Rows from block 20 of the image encoder of a small model that answers yes/no questions on an image's attributes, named by matrix and row number. Rows with one number belong to one channel. Each number is 128 + 24 x the weight over its row's rms, rounded and kept within 0 to 255. All counts start at 0. Numbers have three digits each.
After each channel's rows are labels from the 100 images, of 14976, where the channel reaches its highest value: "strongest on" is what is common among them; "colour at peak" is the nearest of a few named colours to the mean colour under the peak. Only what is clearly more common there than usual is listed. The data: rendered solids tumbling over patterned floors.
# conv1: bottleneck pointwise conv (encoder.blocks.22.conv1.weight, 96x256x1x1), inputs 0-255
# conv2: growth 3x3 conv (encoder.blocks.22.conv2.weight, 24x96x3x3, transposed), outputs 0-23, a 3x3 kernel for each

conv1.28:091142171145116118162158171134119150107178139126195147105136120128112129109142184130113119138082120124137130137118112119157154169132138130160142141134158135089130117138125129106144146104116147107120116131140135141098117135173135120115127215138128119157140120134152151133135125195137116124146153169120095154139155181142107155141122151142134132153145129175110116141150161123145171149141144193121122146092158205073127138172118114117107146129147135154115191096159138144134153124187151143163103108117087107136158166140113162089131143152127129122122157128082105073101111118133137147116117158131168127145118145147128179120151143138149120113145131125134134127092126145094123146178140149139136106120124130128173099114097156128131125145154125140143143128164125139129126116146167
conv2.28:084096083140085125127120105116080120098119084097105138085116101078137080111136118139126114120129115102142110151174124134102170130111125135117112144124122113151136153152149099157117098095113155140146126116141129159118101101105086124147100140116121117097127102107129120123149110086099108141117135149192203168136161146128117128111207091099116128140146147096130116108142126141131119106077145119150142074101109140139147157160142126117092127140135105134108116109097133136119103133146113154120113099089136157113109135134153136125130185117096137092179125135165105134135129131088118113101097092120113105134100118134119101197126114095116122143132157141140156
strongest on: orange object; its colour: orange
colour at peak: orange

conv1.9:121094124118151119140106129081111121147111102125122157108138173097134114168120101154140119144157116119151156162123123120127118131124122133105156132116120157136132128104119050109132107167144169128134127083107156124123165094092107148115140104122104150119132134149134134136078129127112147103130139142093135126127135112139154157139140097114143143109112115109112150128123115099158141119137120110148112129142131105127095110089102152148145111091140141137122125161152125089148085100121122171130101091131144134095107165099122129138158118089106102086146161171100071137150144110190115089100112112155183179095087152144136098126140102107080118119133198126137077107134111154129119176079114117094087090141136134144106117109094098105158091159121118167162098119139139106111101147127092
conv2.9:136188126138106189191160135117147149193124145186169131134118151121126146116145177169182152098109118134124100125124110104130157196122142116158142102101132120102095118095134100117109113112129142137105127112127112105126102145148117110137146127121095135165115113094141141099137119101152151119136114106093101129124135107112112069122118129107163152123114105138149111116141151127130156148163150180124106175124124111101136135128130101133111133118167145122163126114105133119135127128135105117123145096125178128136168147145130142138120132105083062073119128118152159135111162134105134136148113181192159140129143108155138100091157093165133149139128128143140122
strongest on: count: one; its colour: blue
colour at peak: black

conv1.90:122153138103160097122158175118109152187109135111108118160124117109149140103181166127145142137193087157098157147121162175151138129193138111086170154149115107104104131148169119132119123100117126109120117124120164129156116108140096194136087133115126156163126125125199103163147143132188150102114123172116180136115107103110113177119119167142120182124113133110181167149125138142144138105110075117121116077124146151129188118181141173184127122121148155124107111162125125124119125119111146113099167124121137139119177127116083106138128140117133140130120144127117147111128116103129154176109116111134117105128158147158125117104126138099134142105095118121125130130125129122162157103114136112126124114121158127128126138119129122140135111142123129119113134143111148092118166096092120
conv2.90:125153146165069138159165144090073124128123111139127155097121102079122108115121135121097081128115139123097129132215161150095150142139134140126125092077104160132125131086113125149107101095102123140122112108116114113122099144122131135126099162127113110069114125144142115154087151090128127149156145139166157153092122131127092134124169141134120134139085134101120102108176143102122100116110116139122102125134154140097157168177138120148110114142132102125095098118092154133125122158162098113131103083118105142148073150123155141131123153130105151128171105098112120076094097131135108123153138126133133108149147124070134106151114093119123140088120134096128103
strongest on: brown object; its colour: brown
colour at peak: brown

conv1.44:136100117136117086126089104108155073097141112122129110142112125147113111104116149110125119159103170120138127078126102098111094139120120106120160093122115144148116123150161161108132114116117138097121106147167147095117124148103121142142133095100143158111141164136141120105130145121156120104139110119109104116153105132125115122081140119141141094157107118128113082143128144105118117108102125082127082149149133115162141096118145147145134120100147107102128120113100135126149111136181089144109172127190147109187127156208134151150088190141156093115096145144158118097132110136131133156135139144150141129154138155092144112091136134160134104162163169125090187114131090145097128135148124067152142157123100165144125100088094137098097133149111125152124105129107138165163121120093170
conv2.44:155102100111094149123120133146140115106136090171135130184116091183143098144084080120076084123093119093086148126087093159129099142182127158130139112108134131068078128111109104155124103126113115122138129119113130149129116104130099110097098119081159113125150128140112098113109132100148122085131115122128117130108114173092120141130122148147129143145154200144113127109140140131118120114102129103106153128147116102095093128158116112125095123118138081124125090127144097096105109117126135147137104131106104152138120140113115117167129102129169171150135111107134142122144113134104102136093168126114081081091085098091117130137138105110121099132127094114088088
strongest on: black object; its colour: black
colour at peak: pink

conv1.85:138104058124180128102110086148125098104129121141103139159135100123090133134188133127130117165177103102129138116119103125130115183112132094159198138122096110100136085124160130110109092130171125122127141146128137114097109118113158185095128118161140169070130126178167079137118152131208098135128112150131079112158113091153101152123075122135123128203119128091150110119109155122112126121144133117163138118104104115098155124113145128164147123117170128122132129126103136157128074082148134122145109132119128138150103100150116132115106144112082109108124133080128135153128112139122116128147110105112141117109099152138137099120076163115117127096131135121131091103125126126088117146139129156091106132122165123124122121127104103118156098133121139162139123148134112106127116115094127
conv2.85:120135114130099090110131130085086087107133098074082121124141119099150124061103080112112111131141136118144128191166154179100201172165180162109119138114128141131146139131152112152135097074101132127147130110116131123124153157136137123142110158101124105103126099119141103099103117100127110119127127134120080079104114106095129095136138124149128163170057123111128109118158156144126130104122144125110137127109132118101149110121123106083110120121128140128124128136141130145165137150178137134159126119135131122124105090092119124100134148125127178142140090134145118093158086126158121121122076101118110123145147102110121110134103081113127137114080114095111124
strongest on: white object; count: one; its colour: white
colour at peak: pink

conv1.49:136105120147100133144151127152160128114174121143125169143124123130133184087129133161105099131128080155142141099137117121136138142149161144114145120094109116091092111128089145138126125105111164131131130128150138159149116117166124108092119144128140142122122147174131093152125152147112134146134158143113114178147152150114106119117144094123141129157171138121148116119142128157124134123115186160145114141105141117133136129090124108113107148096128127160139118127129123142142127126172163170108108099111099109140102143142089155115079174133088110122115119097121121138118096100150155109164139146145084109108113150150140126074113136145101092123125198129084087090099086116076135158160095162115141077094141118113102075077081100131123119104135140139171119136188166120099136096098137
conv2.49:089109105121128116155168135155159152137135147139131146156111118176134159165123161103131146138140144131128148086027077117109137145141140049081124107121127116140129130118124116129151113131135117121118106126123130129118141135129110139128107133138083066113126118125156152144095102085120132145142157161123132132115120129106116116174220172130159149137162131113138119119155124079130138132112140139142143133147167143144097145142114143141117167173168154159155163164153122125112132141137128134145132084076152145115145155115100119092120147121098126108115101117156130143151143132062111157107108139134149158125121165136121135172126093108108113144144145131117135
strongest on: white object; its colour: white
colour at peak: pink; white

conv1.2:128137125106109142133122139125166159135120133129111163149148110146152158124150160150105098142180112137175141138125161115150157128134103131106130122100116114116080124143151104152141132097111163112147122113124163136129119100187093138094134130131178114122131174150151118172148154101152113151158161096125124145151146136132116176131149170141125111111157106134144155125099161132112114119096145121124087151142176126165100134124122145123092143131128127123144121095130086138133124132161142116086145183119102147174094100143123093149082146140121096170110146165133152160137113162133109150143115153142102112154150149100122154121112132148183096117150150136150130147146113169089139146141128170173139080136171136207167128151141117115103142181116107171128166139132147165134090116141158
conv2.2:102111084113079091134154149137105111103137097107117118155096100136097131162099102123105133151166165121118131127115133134129099139145177144119124167092141123123126120147089110147103137120106107139142128144097160119121172124102139095085122115075164107174165095155119153155114157081117126121109125118135117101124112166137097127131168116137114119151118136112124106151134107159077090077138179056135152078080120100126098139118133142098104141122124130111104116151139133160147151154130160136164159164143131126099128105132097126122115160139129177103142095120176116151125100166092110114132099082132138113110106138160129096148148092131131111147144124136114107
strongest on: white object; light from behind the camera; its colour: white
colour at peak: white; pink

conv1.43:130091123124112093125170159146160105155130111146121122102131115084140159088151107132138106126119160124062104110133107087173155151117143155085144107099155157111117111126118160118130102122117168128105132088151115131110128091168103079108110129102132138137126103111157138141151126109105114118141118131122142146115142111117124129115149120126097131114108093120141096179120128103090105100138170142123108168130114094119146144141129129077118107116154152134128106122111094079110159132118113129131179202177138115191175087120120100114113153092149136125096116170195101148102080120121119087106145147122070094090111107100155122109127102145108137150135108116124182139112104150116105124142138146147165164127132125159124114117113089113136138116144128124102113149128093097145122116109105
conv2.43:114092142143097117121172144124113102118114117153123128170138092162166134180099109123125119149142113086088130094082093143137117126146131151083142144119103148118084141091114110125115088100101114141154096111105122133110128115126086112097071112094179076107131135115132141145108137109158117132143105117179171187136136184134132149117119096164106117156177144106139148112120148143121114132090120118107142131102132100119082093139098098158107134114146140113120131147152148154129149138111111137143134158112110158144079092112109098186126122156127127139131118109124131147122119122101137189136156160088117124103108136100150104159139090117138145140130124115104079
strongest on: purple object; count: one; its colour: purple; white object
colour at peak: purple

conv1.57:094141113132114115099105111140102138146110110104151114118099088118068103120114145134124115116149111166116150118139166149147071126074157114132134162161114130109108110087139085110132112091059160147115137130115130140045139146129121135111094104122109075113096147145152121084103135159166132094130124143133108116148133104098097141122155163085115105147122139153148130133135153116117103146109103098108113141118080133097155137119111101133093133129119141112176130132113104099118168148110128122119141176178135118143146122142100125108123145104106084099095148123151138102132132112104080118137140135116097134086149132111144127123143189130130115127137142140138112116160142168111139117130168151203147118126108165076154094124086133102109114113086149129113141131114181148109137107153127
conv2.57:104136143141065116148136130149094128098111095113111134115065143115108125128096117142083076122114100088106116136131113137127094115135105141154165119135130127111119102091127134143082110099120152098116119169131171150133083114150132151128155132120133085162138099121137109099131122115149114101095112110164130112119094107158184129159184178156127140112127163148134102139138109172099098096124125113125109095118118108119137141147154125141129111103124104087105098078097130141116131147144104141151128148117118161129113129148133149207108142162178169103117143147132128154190142160128127133130123100122111077119094109093094103145121107139134130124145123123099090
strongest on: light from the right; teal object
colour at peak: brown

conv1.32:138162117099150128106090129101138122115108117133179156143132094084165088143156149135138120133145147118084139111136137104142156142099079144122118086080117112105128128122145112074149085135144122128140111122122104154107139143110164084132120138128148171108151107124121157141117158131133138095139132149128110140126121093127149103126098140111090126151115111123125115155119111131131173076109139147141114114138083138148158141084151100103131097111117115107121131145115127081098115076114108164149126129100106100120141217157198144174111137154170112136163141130105103148164107154158144184144112123148146121141134174099136164161081143130119087146149161127080118160131139166116152141146139142129093195111132110107164123158109147121145127121108129109118155116140132148127133141115152
conv2.32:138139116129198128182176130099159107123142163107129154155137165166090145134127132139143124126109110097111087114122104110149086138133107108151125146166102100077097135141147140117131137176153115122124133132110123104135144149135130104127115131144127121118127136132102078142127129107165158101133124107137177168139114162123109117156099150106134110149154138095090111144160125116130086129118137129116161099132146097106101148138133110128134085111119105116109080078110141166167155148175159158182114095101110132124162141126120132088136150126139157135099101116210142133205147115088117119087139130104126115133125111159131128149133111114123147165152145114108113
strongest on: count: one; orange object; its colour: orange; its colour: purple
colour at peak: brown

conv1.3:099135091143149132086124112123126140180143124123090160125129095126126115155167137128138147182177118168169149115144136131135122122142131113155186117149114146134128132122178096148133105115083146114151110161113182156138153127111170178121103131120134167118128166163137106152153185121176118121136140125154146110141137131142130201118121143106162121172123114095171142121133145187160141124128107127138164161135122177117204126093156166154133143106191122127131137123121134104139117105186140106106080107106118105116131152133095108116114177075130115093111124150112139119104108104129130142107118135129126117155144158123103078112097117157123151090112149137150133095139139135122096136132120147122123147111103126163132116099129136149101142121103123143146151142105162134137130131110106
conv2.3:143154083167104122110126115123121127102125121088103157121091079094104114117098082083097090124136127090101114141156152134084194169167159153111142095115107141129132124130157138138155146136140107137168145134145142160136125164131156122108118155120109153122150141088140149123095109110113112126123112121117094027102112119096115147148177168132125132168111150131121108136175118130133121120162161119138154110131134094090119118142125077133112126116090116127104088107109102075136132148153137128141130109103136141137109135122131127111117160121129173126170094121139161122125132149141111105099109101123102139164121098102126108162101108128121118101098098121116074
strongest on: brown object; its colour: brown
colour at peak: brown

conv1.92:101167130165099083138134156177133129113112125160115135110146135099159156108084113152176099101147118113153077149121135125150151115126123160151135148127109155116157157145098163111139139142114119146131165163152130136151129139172130129165134170075095117135105114138158136115141095129089130111116114140122121134077110111156138137130166140146092123131127116151132153138144136130106131148131153175107101139097133128094143111174118082106106140143152128154131167125125124103144178144143146127144123121116199110132123165117158164098166113164071110132179088102110073142209167110159156115160100119130173142120115155158122174140093136137103118116134122140091096125107114133099111134142162108127111124092116112125134130145099128162149112122101116091139099125121146149109118149107134
conv2.92:138135125153081195156174144123118164143128134149141155095150137094143092090132155173174131155159114139122114083116122130128157146103095146125143140110125157113106164122144137138100116101121137113115109130138129132134116112148125121138097129129095135147107133090113143142135120078155148129125095136167230245126146135131111124097149072096156119122169153141139130097137103083107103140068124141098136132124146133106154108130140114120108114143150130126145115115094158187144126135130132134124113108131127121122119115085125103095113120133117137135152136104128142145103170115110116160144129138168161125166114107112146106105135124124117142128121147115098113
strongest on: light from behind the camera
colour at peak: green; yellow

conv1.36:105106106096120119124154152143116118155114142125152109133181095095117129125112167114145074129127090141126118176136114159145143109130151173113151102097146169099107167128139143076132134138113132146125114144133141121143148137131150150109146135109121117171109126149136143106138114121126124201131115118121137137132118163128129154090141141161127108142126133143126102130149181135153167115129127143108124106102157168078123125159141163158107138141135114102131103173117119142101139107147128137088108107135132134119097097151127118147091188147132118094079104095104095149115093156096135130125144123091096104128125140098091121095127147128180123119139133134167146124108148121124117164142137110093162158121167086108059094128102151161110069102158116099099120166154119068162081150117099
conv2.36:141125112155106132137134111087116124103128152164141185086141093065137102122093101095130090116154126107089109134136160156100168126121129111109087108124097152119112141148138180113125118117118134127133149127151155139165144130107128105117127148111118167098093167102125167160134134103160127122182173133096144121127123117157130143131154121155129114171165161128130147105160144120142165180126150154139157104152175115102170085125108096185108098119150101101123102107119144134138111108117113116125087103121102096137123161171168154121128144123146145143181124140100101172125186148137120141128117130135101096121110095108132120169143101123093121133106132106126134
strongest on: purple object; its colour: purple
colour at peak: purple

conv1.95:119142146198086131153143158185125108146148156181170151106130115138151185106107152119180105106176155106152110129111104119147169098115134176166175137124138187118101132110159134102129109117086158132107128160143111139112136185186133155155125138111120151134078135175176125104169121146158090121139138155121119141145132159149115158146127142128141151147141123152128117141134144131139117129130174164089098144099112184146121131138136151166106145139129151144135150166133124085144172126165142119155151122149132126146088162140134129124118147131134102135128078116107114120126107122123115116134149129166111127131081114143119179096114124140110120131118117133146180140129089120100141162162131120150132179118119121122114094104103176145137138126148103121131122137154149101143130119100122
conv2.95:109109118152111171144183137089097131095146134136141134135131105133152084149123126151164106137141107116131147063090090140128167122113090157121139126148130112120100147130142148126128093088110111143123077118159123142152135122145122105139097131147136154144110155086105158124158103096164100134123130110172221238125143167134122141108177110127120124143172153158156137111167114122134096154085109148123125119099101131132163129171114126158113122141161099135125116128122148124102089109084098126120119112100121143142092132121114133152116141143111145119145144104130147124124165117114137181111129128112136112146115123122114127154157097124124096161148145130130128
strongest on: light from behind the camera; red object; its colour: red
colour at peak: red

conv1.66:119151173188124200137144136186104140127140160117142117171151132109150162128153150175123154143123097144124166165127114143146167156141134104136147146174165144112103123103171137170125111092085136134137121178124132120131111167144139118159105183178132188158125159161189124144161128160151113121122150179146120158144124146163100163112156177176134146162130116161133146116126162138117135163127162180122137138114154167150138137139133150142111140142099137163143129158132149110147179204178169102131132137137136132111118109129124124098102125091144123137123117105104119149096110126114121114143143130098109092100114095149103124130114125163102126117095109120122116147131149129139131127125116130151124148116106120133106131123117120097143106103115130106094141142127107095130139141115101
conv2.66:102105097139055126110129149093057112109132089097044093106134115061121058119121095144117087139100107114114122144155136144100176113132154146128119133114130096128124137118111116152120108100091144126135128121137129135113091112130105146150117137114123123121117099106109128122136119095104100111135128138192197179137152145135116106121185112088074111101110142116117101115166135099113110097082124138144115103112138136123146136167169129115110135143126137163123112110109138140108133142133136157151106132137136143089118115113140118128118174149107144118159124114119126095084080096137136150135100104125127127139116118116105098176144115105124132104110137130131142
strongest on: green object
colour at peak: green

conv1.53:086117130111143151143128105167094093090157129116134118163131136123090197104123176124094155142123094125139181120123119113122134187144128075161202144107128144095119112113157113115135103098127196129139170154147171127093105146123131156110129153179141164110113128162166077119116163113146112104141133154125123144143092121151107157117085109142155145177103113154117115104131186115124102163117158152151146115115142151100145134113135170164137159108183128161131148116133140156181119177198152120156113123112133115121119124143124111125119149099103138089102117104116150118104109142113162131140128134115110123128114116156120088102103098117099121112111143120093112138148110121116117146116115123119105107136155129133129117133132122132151156137135130131138116187098160112149130133116143
conv2.53:108136115146055146135118130099071097081101066107064107126090086095107075090116123137098088129117124103142137134121152164067177155139144131137139110100123104125125142130147101151145107099114111115152131116138127134141114136143115106132114145133093112103112129120135140128093091098127125161125090141132112097100096104137136113156233167104106152121101158116116097143166095096125096092111155110124135119120147119105118111143141116092116154125122116120104120117108101107109114127141132141149147112111121129121115107106104107098106159132119154127175107128141127104096074120129092121113089090128109119143128144118126136186123115108120121127123114136141131
strongest on: white object; its colour: white
colour at peak: pink